config.yaml
dataset: "telephone keypad tones over noise or synthetic speech"
hop_length: 160
head_dim: 48
Rows from block 5 of a small self-supervised audio encoder (BEST-RQ), named by matrix and row number. Rows with one number belong to one neuron. Each number is 128 + 24 x the weight over its row's rms, rounded and kept within 0 to 255. All counts start at 0.
Before each neuron's rows are labels from the 100 clips, of 14848, where the neuron reaches its highest value: "top examples" is what is common among them; "lies over" is the class under the peak. Only what is clearly more common there than usual is listed. The data: telephone keypad tones over noise or synthetic speech.
# fc1: MLP up (model.blocks.5.mlp.fc1.weight, 576x192), inputs 0-95
# fc2: MLP down (model.blocks.5.mlp.fc2.weight, 192x576, transposed), outputs 0-95

top examples: key "7"; clipping
lies over: key "7"
fc1.296 [143 111 158 142 116 158 123 157 116 153 143 130 133 142  97 124 157 100 155 134 137 141 129 141 131 148 101  98  97 134 152 112 127  66 129 119 173 129 106 107 104 136 113 152 128 123 114 109 148 120 141 107 135 111  96 186 159 140 101  71 125 112 148 102 138 115 135 113 113 104 165 136 144 148 172 116 117 108 167 117 150 112 123 141  75 112  94 132 141 116 112 137 107 187  74 130]
fc2.296 [148 106 108 178  89 138  84 150 133 113 138 151  83 114 122 116 129 162 128 130 155 144 177 166 119 143 114 132 130 135  90 127  92 124 216 127 113 131 128 124  83 108 132  88 142  90 105 162 140 113 161  79 127 116 141  85 128 136  93 135 106 153  93 136 156 108 136 147 149 139 108 110 119 114 113 126 137 181 120 112 120 118 113  78 141 130  93 131 142 131 101 129 138 131 151  99]

top examples: key "A"; first key: A
lies over: key "A"
fc1.457 [173 141 142 144 129 143  84 139  96 117  95 122  88 131  76 108  65 145 123 128 162 107 122  76  89 117 114  97 114 183 146 128 162 123 130 101 116 147 108 123 117 114 128 126 131 104 123 105 150 136 112  90 113 162 156 148 132 120 144 117 155 156  91 162 126 147 127 151 114 150 135  71 132 137  91 107 127 158 127 132 112 141 149 122 124 111 126  82 140 119 104 144 105 152 131  90]
fc2.457 [134 103 129 183 148 117 158 131 159 112 123 143 148 119 128  92 160 127 125  75  90 143 146  94 116 128 146 112 154 121 133 177 135 146 127 106 116 121  91 124 120 123 159 120 128 149 135 132  97  86 139 148 130 110 126 149 119 162  93 142 137 160 131 147 114  75 127 113 118 103 131 130 119 105 161 156 132  92 157  98 115 161 125 181 129  93 114 143 123 121 147 141  92 113 118 161]

top examples: number of keys: 9
lies over: key "7"
fc1.68 [118 103 139 139  78 165  98 138 148 142 128 160 121 115 127  91 117 121  89  85 122 138 168 147 144 133 111 132 120 136 111 130 135 101 137 160 115 150  85 134 111 115 111 132 129 100 124 129  90 139 112 142 112 127 110 133 157 173 123 117 128 180 127  97 126  67 115 104 101 206 118 138 190 144  81 117 150 161 122 175 128 151 146 162 127 172 135 132 145 175 122 155 119 114 118 142]
fc2.68 [139  87 114 121 111 102 146 144 149 135 110 160 128 109 122 128 135 160 181 149 133 163 113 136 167 152 134 146 126 182 157  75 137 134  93 117 101 131 147 137 153 102 136  98 131 150  95 131 139 172 126 100 109 108 147 178  82 137 158 114 121 134 105 126 122 159 136 127 116 120 129  90  84 118 169 144 118 124 149 118 140 130 102 132 100  96 128 162 121 126 165 165 138 123 114 161]

top examples: key "1"
lies over: key "1"; key "2"
fc1.224 [ 87 133 119  98 136 111  86 132 164 167  99 102 151 137 130 116 139 160 103 122 133 159 143 157 121 167 146 149 137 143 140 143 120  92  96 122 101 127 149 151 103 150 129 154 127 104 126  97  77 149 144 138 149 175 125 112 125 163 180 110 126  70 120 127 145  98 143 132 135 107 140 102 110 174 119 159 125 132 160 144 155 112 102 115 144 128  93 100 132 106  93 131  74 141 124 140]
fc2.224 [137 169 137 110  98 140 185  82 123 150 111 144 127 105 143 134 126 116 118 126 123 162 138 117 180 129 102 113 115 120 119 116 142 119 167 143 137 110 162 160 114 162  87 110 158  97 121 107 180  72 138  68 169 106 145 144 126 113 114 104  78 104 143 119 111  79 106 130 105 118 137 121  99 156 144 110 112 145 125 147 130 124 155 119 119  99 161 117 125 158 139 123 129 118 152 126]

top examples: key "1"
lies over: key "1"; key "5"
fc1.1 [127 167 150 165 119 108 152  84 115 132 154 141 126 141 152 136 152 139 139 109 151 132 149 106 109 142 146 167 106 136 122 168 132 113  96 103 159  90 149 101 119 134 118 149 124 137 114 121 166 134 102  91 125  95 135 118 114 127  98  98 146  95 113 147 105 119  76 138 138 112 113  65 160 182 100 159 119 151  95  99 145 144  89 151 155 173 115 126 143 150 126 117 133 137 142 148]
fc2.1 [112 118 111 150 168 157 119 167 143 128  88 142 111 105 121  99 113  89 121  99 111 103 114 143 128 123 102 136 160 131  88  94 178 108 104 104 143  79  97 170 103 197 143 129 167 108  94 104 109 157 129 167 130 149 142 109 133 151 130 154 124 128 108 127 130 135 148 135 141 109  89 126 122 110  98 140 113 119 103 128 155 142 155  92 117 149 134 131  76 123 134 150 139 114 142 172]

top examples: pink noise
lies over: key "9"
fc1.241 [160  81 147 141 137 129 142 146 127 171 104 183 102 119 171 123 131 144  66 106 123 133 139 131 116 122 155 176 124 112 151  98 163 140 124 150  90 167 147 110 153 121 137 131 163 108 111 134 120 109 148 131 151 122 103 158 119 112 176 109 128 111 102 152 121 103  77 105 102 103 118 134 111 138 164 148 123 175 167 114 156 119  93 113 109 127  77 114 162 145 157 108 156 137 111 116]
fc2.241 [130 152  97 115 133 127 109  56 115  61 176  92 165 115 126 112 121 154 123 132 117  84 147 133 121 102 134 105 174  94 109 109  98 156 138 164 162 178 116 165 129 123 143  93 100 149 156 133 104 148 103 206 124 140  73  78 144  99 120 136 121 138 137 121 136 159 167 116  97 134 113 121 129  99 167  89 155 102 121 157  82 116 144 121 142 116 157  91 106 162 164 135 133 121 133 136]

top examples: speech
lies over: key "9"
fc1.211 [160 135 128 104 138 100 116 149 129 104 159 129 123 131 121 143 139 163  99  97 157 106 160 153 120 107 104  94 139 129 136  95 149 125  93 166 160  90 115 127 158 116 117 130 148 117 147 170  85 122 136 114 143 140 167 135 109 106 115 114 140 110 117 148 138 121 150 130 102 170 141 119 103 149 163 130 167 144 100 114 143 134 114 132 109 141 116 125 122 122 131 121  99 109 129 109]
fc2.211 [117 117  90 144 176 124 152 135 140 204 140 129 126 126 126 108 154 123  88 157  92 148 120 115 154 142 128 135 143 145  96 111 117 123 115 111  87 151 158 120 156 131 133 113 126 115 128 105 125 125 132 153 132  63  92 108 131 169 124 123 155 110 139  63 107 125 151 138 162 116 109 166 140 150  62 147 158 171 117 146 103 134 141 125 132 134 140 128 140 157 117 174 104  97 155 150]

top examples: key "A"
lies over: key "A"
fc1.178 [184 110 136  82 146 121 112 125 138 136 163 108 115 172 163  95 119 131 110 136 134 153 153 101 131 123 116 109 124 177 116 119 105 142 110 104 138 179 152 119 144 111 146 120 118 157 165 102 161 135 107 153 148 118 125 134 134 118 121 120 142 144 147 132 122 143 126 123 116 113  94 164 120 133  54 123 123 146 164 121 105 108 154 117 153 151 120  98 168 141 155 112  98 128 118  73]
fc2.178 [ 91 104 115 105 111 165 155 170 108 137 130 162 131  65  78 129 112 105 140 112 110  93 116 143 143 139 166 146 138 103  85 118 198  95 135 132 164  76  94 135 104 124 146 109 133 111  98 130 139 143 131 123 141 118 129 121 106 113 143 136 108 148 132 150 132  99  98 105 130 121 109 125 113 131 124 122 122 124 136 129 141 130 141 127  84  95 125 132  93 109 117 131  90 160 159 149]

top examples: key "0"; clipping
lies over: key "0"
fc1.196 [131 102 119 117 148 135 112 115 117 121 175 137 124 127 145 150 175 102 149 140 139 151 110 166 121 118 111 140 144 135 163 157 115 157 101 146 143 181 199 127 159 199 123 118 124 127 116 123  83 138 125 161 128  95 112 134 130  99 103 147 146 120  70 100 117 126 122 144  90 156 121 125 150 108  99 101  69 162 153 150 143 173 123 128 113 123 130 111 110 148 112 147 114 124 112 139]
fc2.196 [166  91 134 111 125 118 136 136  97 159 118 121 136 104 109 129 140 135 101 141 107 119 110 125 139 122 122 140 141  79 135 163 124 120 154  85 105 112 122 134 149 164 165 132 133 139 165 120 126  97 125 154 105 151 151 136 169 118 177 126 120 106 150 167  99  73 160 113 100  78 188 129 151 137 139 137 117  86 117 129 145 103 139 167 109 151 147 135 158 142 139 131 148 133 118 155]

top examples: reverberation
lies over: key "*"
fc1.188 [128 170 131 158 151 112 129 114 128 107 103 111 116 179 113 135 143 122 166 141 110 134 169 156 126 144  91 167  87 169 105 133 113 126 121 130 105 141 151  58  87 174 122 104 122 114 105 148 126 161 129  77 149  95 132 130  65 123 103 138 113 147 131 120 147 101 127 164 182 134 162 107 151 138 128 106 120 128 158  78 146 111 128 114 101 164 172 110 128 169 145 118 139 108 143 134]
fc2.188 [101 107 112 159  77  93 145 159 113 169 124 184 140 117 145 112 166 142  86 139 147 123 136 153 136 117  85 135 118 107 118 123 194 131 112 149 101 146 146  89 131 126 101 131 124 129 127 100 109 159 138 110 133 144 111 172 129 113 126 134 135 161  95 158 136 174  86 157 122 111 131 143 132 118  74 111 109 126 108 138  99 127 127 130  91  95 117 142 105 170 128 138 111  95 127 140]

top examples: key "B"
lies over: key "B"; key "A"
fc1.347 [172 154 158 150 126 119 125 176 149 141 107 129  96 132 150 130  92 157 159 128 145 143 190 127 126 143 157 128 141 146 127 140 117 137 121 164 140 148 101  90 134 167 144 122 162  85 131 122 128 130 134 116 130 148 102 116 110  91 120 113 180 124 174 106 126 152 116 134 123 133 128 109 159 150 126 151 119 183 120  95  99 130 157  90 122 125 106 117 107 141 113 163 120 158  89 105]
fc2.347 [161 113 128 120 119 148 147 135 165 134 128 138 131 156 105 127 140 204 145 119 149 123 123 150 121  95 126 136 117 110 117  97 148 122 107 156 132 146 152 143 166  88 120 102 117 148 109 128 115 105 150 142  84 144 149  88 133 165 137 125 114 118  91 153 112 122 140 147 118 159 112 117 125  84 113 167 157 160 176 116  93 118 106 156 138  97 129  96 157 103 141 113 136 139 151 122]

top examples: key "7"; mains hum
lies over: key "7"; key "8"
fc1.246 [129 158 132 155 141 150 135  88  96 102 171 185 142 110 145 149 115  95  89 137 126 151 132 126 127 102 155  93 130  95 147 159 127  98 103 143 104 102 144 150 161 153 135 121 116 120 156 156  74 140 105 112 143 171 139 101 130 126 133 125 113 106 174 185 117 120 107 112 105 146 114 142 133 116  90 136 121 152 103 149 136 136 143 177  77 121 116 117 127 130  84 162 138 142 154 127]
fc2.246 [140 128 147 145  79  87 156 136 144 122 110 167 111 124 136 146  98 102 146 113 157 126 119 131 155  96 137 134 102 119 162 107 131 157 117 121 147  89 102 113 118 149 159 122 133 123 195 120 120 122 131 131 111 107  99 120 121 127  96 119 139 130  95 116 103 142  91 130 131 141 133 147 163 139 129 137 108 149 115 164 105  89 126 143 165  81 141 149 186  77 131 130 128 144 138 115]

top examples: key "1"
lies over: key "1"
fc1.302 [146 131 113 126 141 116  99 108 130 146 133 118 191 107 162 121 116 164  93 107  96 113 107 171 133 159 127 134 143 112 141 155 155 118  93 123 196 134 168 125 141 126 119 148  99 138 135  99  71 134 152 113 147 137 144 122 132 102 139 169 132 101 134 155 137 113 126 104 125 126 111 131 116 140  84 147 141 110 117 126 108 149 141 127 117 101 115 177 191 175 119  92  97 129 116 120]
fc2.302 [111 170 120 118  96 108 156 123 151 120 155 121  91 114 106  92 142 109 148 157 137 159 130 151 132 134 142 106 162 139  81 115  81 136 113 115 163 139  94  69 120 157 131  94 135 125 135 121 144  95 141 136 139 118 130  78 152 139  96 122  88 123 126  99 108 104 175 157 133 154 125 140 125 132 128 160 118 137 164 138 176 138 125 134 106 135 103 108 121 100 130 130  87 119 172 187]

top examples: key "1"; last key: 1
lies over: key "1"
fc1.166 [123  93 162 140  92 176  73 125  98 131 119 164 113 138 137  67  99  88 124 170 118 164  95 138 149 151 136 156 113 151 143 132 118 158 150 127 121  90 115 161 147 136 103  91 139  91 116 108  98 126  71 120 121 164 126  97 131 125 141 135 109 136 115 126 128 114  92 125 146 109 147 147 151 139 121 132 101 111 116 157 138 132 143 104  96  87 121 178 136 164 130 142 116 108 141 181]
fc2.166 [120 174  72 104 139 144 137 109 133 172 157 138 124 103 129 121  95  95 155  88 183 150 121  75  67 135 129 101 100  78 144 119 111 144  82  92 167 139 120 108 135 114 109 142 140 146 130  89 147 168  99 119 151 139 124 141 127 145 117 130 131 136 122 127 145 145 161 150 148 204 100 145 141 110 187 130 113 126 113 117 117 140 112 131 125 114 139 162 160 104 176 138 120 132 136 115]

top examples: white noise; number of keys: 8
lies over: key "3"
fc1.28 [153 119 133 136 153 134  97 150 122 153 141 156 108 132 143 143  89 117 147 163 130 138 116 174 133 138 143 123 117 144 149 168  98 143 170 138 153 153 101 129 160 160  92 177 117  97 150 136 117 123 121 146  78 141 182 142 114 154  96 115 122 105 145 122 153 115 109  94 129 109 122 130 146 149 126 130  96  92  88 117 133 159 133 113 136 112 130 126  77 118  95 137 146 122 107 137]
fc2.28 [116  96 132 111  94  72 150  99 106 122 135 117 118 153 127 141 154  98 150 114 171 121 180 131 110 123 126 115 111 165 127 128 147 124 135 128 112 109  87 101 113  97 158 108 111 141 159  93 135 151 140 150 125 114 123 148 153 172 157 158 172 124  84 131  87 151 163 165 151 147 106 128 171 131 147  98 145 147 141 102  73  92 116 147 141 115 115 148 162 139 103 104 135 169 167 110]

top examples: key "A"
lies over: key "A"
fc1.124 [142 148  96 115 146 113 147 126 142 102 156 121 102 140 148 118  92 118 114 102 135 121 175 111 101 165 137 114 131 151 154 157 147 118 127 134 132 130 125  85 115 151 133 122 120 125 152 193 139  83 108 128 120 136 201 120 164 151 126 101 107 165 135 107 118 118 117 108 138 148 135 171 157 173 121 148 128 167  86 112 111 132 124 125 130 115 124 141 116 152 132 147  86 131  90 134]
fc2.124 [110  84 152 169 129 105 126 123 115 130 110 110 128 140 117 107 115 135  96 145 121  78 125 143 108  83 138 155 146 138  98 151 135 145 156 112 110 157 143  92 169 131 148 138 110 159 151 137 125 134 121 145 115 149 108 152  86  92 158 133 110 104 125 154 130 120 117 142 160 140 112 121 132 130 102  93  92 126 129  76 118 116 121 117 137 112 138 116 195 153 118  83 149 130 118 125]

top examples: reverberation; thin (high-pass); number of keys: 8
lies over: key "1"
fc1.189 [123 131 115 123 115  89 120 100 144 135 113  98 138 115 157 169 125 132 119 100  96 150 148 107 130 122 133  89 106 101 124 137 141 140  92 207 108 138 139 121 115 150 144 131  93 100 120 145 138 145 130 160 122 157 128 117 113 166 161 125 112 154 120 137 128  52 127 100 139 147 137 116 156 140 100 128 142 134 150 113 124  65 151 143 122 120 155 157 159 121  82 111  87 138 108 127]
fc2.189 [165  92 112 100 100 177 137 153 116 141 124 107  90 133 109 180 152 154 153 107 141 145  98 175 164 172 147 126 123 125  83 170 138 126 126 109 139 128 131 140 132 130  73 130 121 147 146 136 130 183 153  91 143  76 136 112 147 145 161 112 121 129 141 133 120 140 115 114 171 119 146 117 113 126 133 143 166 127 118 149 113 162 154 119 112 134 119 165 126 135 144  83 149 157 115 144]

top examples: reverberation; key "1"
lies over: key "1"
fc1.207 [ 90 153 135 114 147 140  94 100 127 137 113 138  89 121 158 112 119 118 126 158  88 130 157 125 108 138 149 119 130 145 150 119 129 127 107 123 149 120 132 142 119 149 135 147 106 115 117 140 103 147 105 124 152 109 108 125 145 106 122 109 134 144 152 185 134 104 138 106 138 137 174  78 146 136 124  77 150 142  84 109 162 111  85 183  88 147 129 127 182 141 115 119 111 116 137 144]
fc2.207 [110 147 142 142 141 108 122 117 120 183 122 134 110 158 130 115 121 143 109 126 125 140 147 123 110 137 108 164 125 126 130 131 124 120 140 124 119  87 120 102 114 125 131 135 156 116  81 128  75  91 165 116 119 129 149 151 111 102 120 118 105 165 130 129 131 161 100 163 131 104 108  99 116 148 150 147 144 150 141 106 121 133  89  86 161 104 100 125 143 127 122 131 161  83 110 142]

top examples: key "D"; number of keys: 8
lies over: key "D"; key "#"
fc1.339 [120  72 134 160  96 139  92 166 168 116 177 108  70 173 125 155 126 143 118 147 145 124  97 125 133 107 131  96 105 129 117 119 122 120  70 128  98 120 108 130 112 181 156 162  98 118 145 142  84 146 159 124 106 157 135 123  95 141 147 140 141 140 137 116 107 113 125 137 141 131 121 183 148 111 102 148 144 143 109 136 169 110 136 134 153 108 138 146 127 129 129 146 107 162 136 116]
fc2.339 [136 113 127 129  79  76 130  84 113 113 125 130 143 115 111 119 143 117  95 144 110 148  88 113 116 132 143 156  98 130 168 130 128 106 137 164 123 172 116 138 154 158 107  91 186 116 157 139 113 135 152 132 120 120  78 130  66 168 134 126 134 127 135 106 169 125 168 136  82  98 104 113 127  76 132 107 100 122  97 140 107 113 142  98 177 126 142 147 117 125 123 109  99 153 124 188]

top examples: key "1"
lies over: key "1"
fc1.447 [106 148  98 142 187 136 119 147  96 154 158 117 124 139 116 112 161 126 144 106 106 113 136 166 134 151  96 141 106 148 106 147 132 127 151 187 121 120 137 108 115 132 130 106 105 176 119 108 126 145 128 145  99 123 144 135 130 157 122 125 125 128 167 129 130 150 140 137 135 144 106 111 121 159 105 159 113 127 143  72 105 146 112 134 135 158 115 100 148 139 148 157 116 121 115 106]
fc2.447 [112 132 150 151 109 120 145  90 152 120 114 126 136 116  93 112 115  79  95 152 137 128 145 140 118 165 125  99 143 130 130  84  99 189 159 108 120 102 128 154 132 138 148 142 144 123 114  81 136 114 118 115 155  85 111 135 148 137 121 160 109 145 120 120 120 197 158 166 123  97 124 184  97 102 112  87 120 114 139 159 134 135  96 141 129 120 113 127 124 128 104 170 147 110 154 107]

top examples: speech; rumble
lies over: key "7"
fc1.379 [111 119 113 110 161 119 128 103 143 119 179 149 146 106 157 127 113 145 134  86 186 155 112 101 116 156 113 129 138 129  90 130 131 125  95 171 135  91 111 140 170  91 144 138 167 125 121 202 102 128 158 142 141 160 130 161 153 151  87 127  80 128 135  65  95 111 101 154 102 128 131 141 126  92 127 150 179 118 108 137 154  73 145 140 139 140 118 171 154 123 100 101 118 151 122 102]
fc2.379 [156 131 132 171 156 114 144  85  70 139 112 144 112 170 120 145 142 121 126 163  72 143 143 114 141 108 149 110 120 149 180 154 126 163 153 108  82 100 124 141 106 119  90 120 151 121 145 119 117 139 130 134  84 146 133 101 114 117 137 135 197 119 144 113 113 123 157 143 126 107 104  91 142 147 123 153 122 172 164 151 127 117 138 136 122 151 124 118  83 145 123 160 147  95 160 119]

top examples: key "A"; pink noise; number of keys: 8
lies over: key "A"
fc1.121 [144 123 124 124  88 148 139 108 107 129 146 151 157  87  92 135  87 103 107 144 122 127 104 134 137 144 122 150  93 137 127 111 151 127 117 116 158 160 155 130 111 106 139 131 162 106 149 159 151 146 110 121 140  97 138 135 143 121 122 110 102 136 157 152  80 139  75 156 132 170 131  66 141 137 108 152 149 117 123 149 119 152 154 150 141 137  77 138 137 150  91 124 131 177 111 150]
fc2.121 [153 114 128 152 164 127 148 152 168 142  91 128  91 117 107 136 160 145 145 124 123 152 138  94 132 139 143 138 156 163 136 190 109 104 193 110 121  99  87 106 107 111 107 126 105 144 107 141 143 109 117 126 147 130  93 139 102 150 138 149 111 138 129 143 197 171 142 144 115 108 153 123 144 147 142 112  89 102 129 108  77 128 109 134 168 112 144 158 126 119 141 102 114 104 161 147]

top examples: key "8"; number of keys: 7
lies over: key "8"
fc1.386 [116 133 160 181 140 144 126 117 114 129 146 113 143 152 153 162 104 171  97 137 123 142 132 142 150 110 150 133 107  94  77 107 148 111 110 158 152 187  97 136  95 136 117 118 115 104  77 144 122 122 132 110 151 111 120 111 151  89 137 135 133  97 121 135 163 122 121 108  87 143 141 156 126 124 143 100 161 140 128 173 199 143 127 130 128 146  87 116  57 125 100 161 149 135 116 158]
fc2.386 [ 55 146 139 121 154 151 128 148 145 165 123 116 100 125 183 105 142 106 136 136 197 156 117 173 102 187 119 176 160 141 129 126 111 107 152 126 138  62  91 106 166 138 112 107 156 135 124 146 116 167 127 106  86  85  99  96 110 122 103 120 116 107 138 145 108 165 146 165 115 120 101 187 118 114 153 127 100 133  93 132 162 138  80 127 161 112 130 149 128 139 120 112  95  86 130 116]

top examples: clipping
lies over: key "9"
fc1.205 [153 133 128 109 111 129 110 162 114 118  91 147 118 152 163  96 153 148 129  98 121 153 172 107 101 103 121 118 151 116 150 148 149 119 104  90 147 139 122 125 121 111  85 184 139 118 132 143 103 157 108 116 148 112 146 163  63  83 143 141 122 127 108 113 109 112 154  96 117 128 169 184 113 122 126 134 108 139 142 130 161  93 108 123 116 120  96  82 117 142 123 128 121 118  90 124]
fc2.205 [103 143 118 153 160 129 118 103 108 159 116 112 138 158 143 128 139 138 108 105  89  93 118  75 177 139 148 136 120 125  93 115 140 118 154 133 157 170  87 138 105 107  93  98  75 130 126 125 123 111 141 139 122 115 141 136 131 161 121 131 107 121 147  80 154 106 126 195 166 122 134 139 126 173 139  62 146 100 119 131 161  84 111 128 141 134 114 109 106 131 129 107 116 127 140 131]

top examples: clipping; number of keys: 7
lies over: key "9"
fc1.373 [110 155 116 114 173 136 105  91  88 146 127 123 140 133  97 146 113 116 111  70 112 114 113 112 164  94 149 121 114 124 152 126 100 133 110 141 122 110 145 136 111 120 141 128 106 136 131 193  91 147 127 150 129 134 160 150 132 129 139 165 104 157 148 102 129 125 104 130 109 152  92 173 129 122 129 124 173 104 167  99 123 128 110 145 104 110 149 157 104 155 123 158 158 166 158 147]
fc2.373 [116 168 104 132 133 159 158 142 128  84 181 155 157  85 130 107 122 134 116 133 125 149 162 137 167 117 108 119 130 110  99  82 195 122  88 117 168 145 136 145 133 130 160 137 146 102 110 127  64 131  61  83 127 139 129  96 104 142  97 149 155 143 120 120 159 151 138 110 133 137 113 137 166 136 106 149 154 105 153 106 144 120  90 130 132 145 135 123 148 107 108 176 120 139 133 107]

top examples: key "4"; reverberation; pink noise
lies over: key "4"
fc1.365 [131 115 102 125 153 119  96 130  81 106 156 132 117 109 129 136 163  73 145 124 147 144 114 121 122 127 160  97  79 105 167  99  97 117 134 114 102 109  63 145 147 164 110 105 146 132 115 145 103 128 142 139 157  81 166 107 115 127 127 102 192  96 135 112 129 123 133 154 126 151 171 123 111 151 102 138 109 129 149 159 116 121 118 118 136 128 110 141 146 121 132 117  92 181 160 161]
fc2.365 [122 181 171  94 150 117 143 112 116 115 185 142 117 127 130 130  82 141 124 117 182 186 127 138 163 133 103 114 103 147 105 105 149 109 123 104 127 128 123 109 118 116  87  94 107 125 154 122 116 150 129 110 116 129 110 121 131 127 159 143 154 148 128 107 108 165 142 125 149  89 126 106  77 136 120 119 132 105 193 128 135 113 126 132 131  89 121 167 151 141 118 143 177  90 175 135]

top examples: key "*"; number of keys: 9
lies over: key "*"
fc1.504 [ 93 143 116 161 124 147 126 114  86 176 138 101 136 132 145 163 153 138 100 102 112 129 173 138 101 111  93 133  79  85 113 116 146 157 127 125 147  93 108 117 100 205 107 125 141 139 159 144  78 147 126  97 119 133 132 133  93 118 143 129 154 129 150 152 132 113 124 142 126 140  89 110 121 126 116 128 126 120 176 129 130  92 117 152 160 112 107  94 143 134 150 119 132 149 134 148]
fc2.504 [188 144 135 136 144  98 125 114 122 136 128 119 123 164 135 139  97  95 211 118 122 139  99 116  96 125 144 131 114 147  63 123 119 110 122 143  95 175  86 190 126 162 153 102 135 119 127 116 152 156 120 160 175 133 144 141 108 136 138 159 158 144 124  85 159 172 123 112 125 124 130 115 129  85 108 120 141 101 108 124 137 100 114 113  94 113 144 121 128 175 122 105 133 139 111 135]

top examples: clipping
lies over: key "A"
fc1.439 [113 143 143 157 120 147 138 142 141 167 135  91 159 105 117  76 119 115 129 120 167 183 134 168 142 113 118 132 156 127  70 193 117 131 112 108 142 175  87 135 128 133 154  81  93 121 129 186 144 130 116 118 142 156 130 163 107 111 114 114 127 156 139 137 151 134 138 153  65 129 101  89 136 159  95  72 102 131 145 110 139 136  99 131 154 161 117 146 133 144 101 113 124 145 139 121]
fc2.439 [138 145 112 154 141 130  87 157 153 128 100 147  96 113 121 134 173 109  95 114  92 118 115 137  89 149 162 128 130 103 123 132 163 151 112 144  72 119 124 105  70 107  83 159 179 129 133 107 110  90 108 126 100 132 163 102 177 132 169 131 115  66 128 139  92 156 139 108 146 104 149 119 126 164 143 180 143 124  91 197 137 140 132 163 150 134  71 146 138 128 138 142 148 114 141 145]

top examples: speech; muffled (low-pass)
lies over: key "D"
fc1.368 [157 144 108 105 123 140 148  66 111 118  98 152 108  95 114 102  74 120 117 144 158 162  51 122 134 171  91 153 122 127  92 110  87 161 106 172 158 129 110 117 143 151 117 105 123  89 111 158 126 123 137 136 143 128 132 153 100 102 106 133 145 183 155  96 122 117 127 149 120 110 154 119 128 156 135 136 126  99 132 130 133 126 130 140  84 110 140 132 111 101 107 154 124 131  93 127]
fc2.368 [116  82 119 117 152 155 141 119 116 126 119 130 182 160 133 119  97 108 132 118 112 123 100 135 119 110 132 122 132 143 111 140  65 111  75 159 108 113  80 126 153 138 140 141 125 139 131 160 147 103 114 175 124 114  96 143  99 114  97 139 190 153  94  59  98 176  89 117 150 142 103 140 121 106 103 160 126 106 149 111 135 135 116 107 120 144 148 173 124 125  86 135  87 143 121 183]

top examples: key "*"; reverberation; clipping
lies over: key "*"
fc1.79 [112 102 126 125 161 122  99 159 117 113 118 156 117 141  97 130 191 150 133  77 122 149  89 110 132 127  93 140 123 132 151 145 107  84 123 104  81 121 130 134  98 154 136 104 116 117 135 188 133 129 126 162 105  99 146 156 145 116 113 124 145 175  86 114 104 147 115  78 103 102 147 145 142 138 138 136 142 126 116 116 136 122 149 185 137 147 147 168 149  93 126 140 121  94 122 146]
fc2.79 [111 147 147 120  96 108 146  94 126 158 102 113 139 112 119 154 130 135  79 131 107  93 142 156 172 154 165 188  93 139  91 131 148 121 178  90 134 146 141 142 116 112 100 109 155 150 109 107 178 108 102 141 131 148 110 122  94 111 128  91 128 129 153 116 156 115 175  85  96 122 154 100 145 159 150 183 102 122 184 136 131 133 140 141 117 134 102  97 147 143 121  86 138 148 136 172]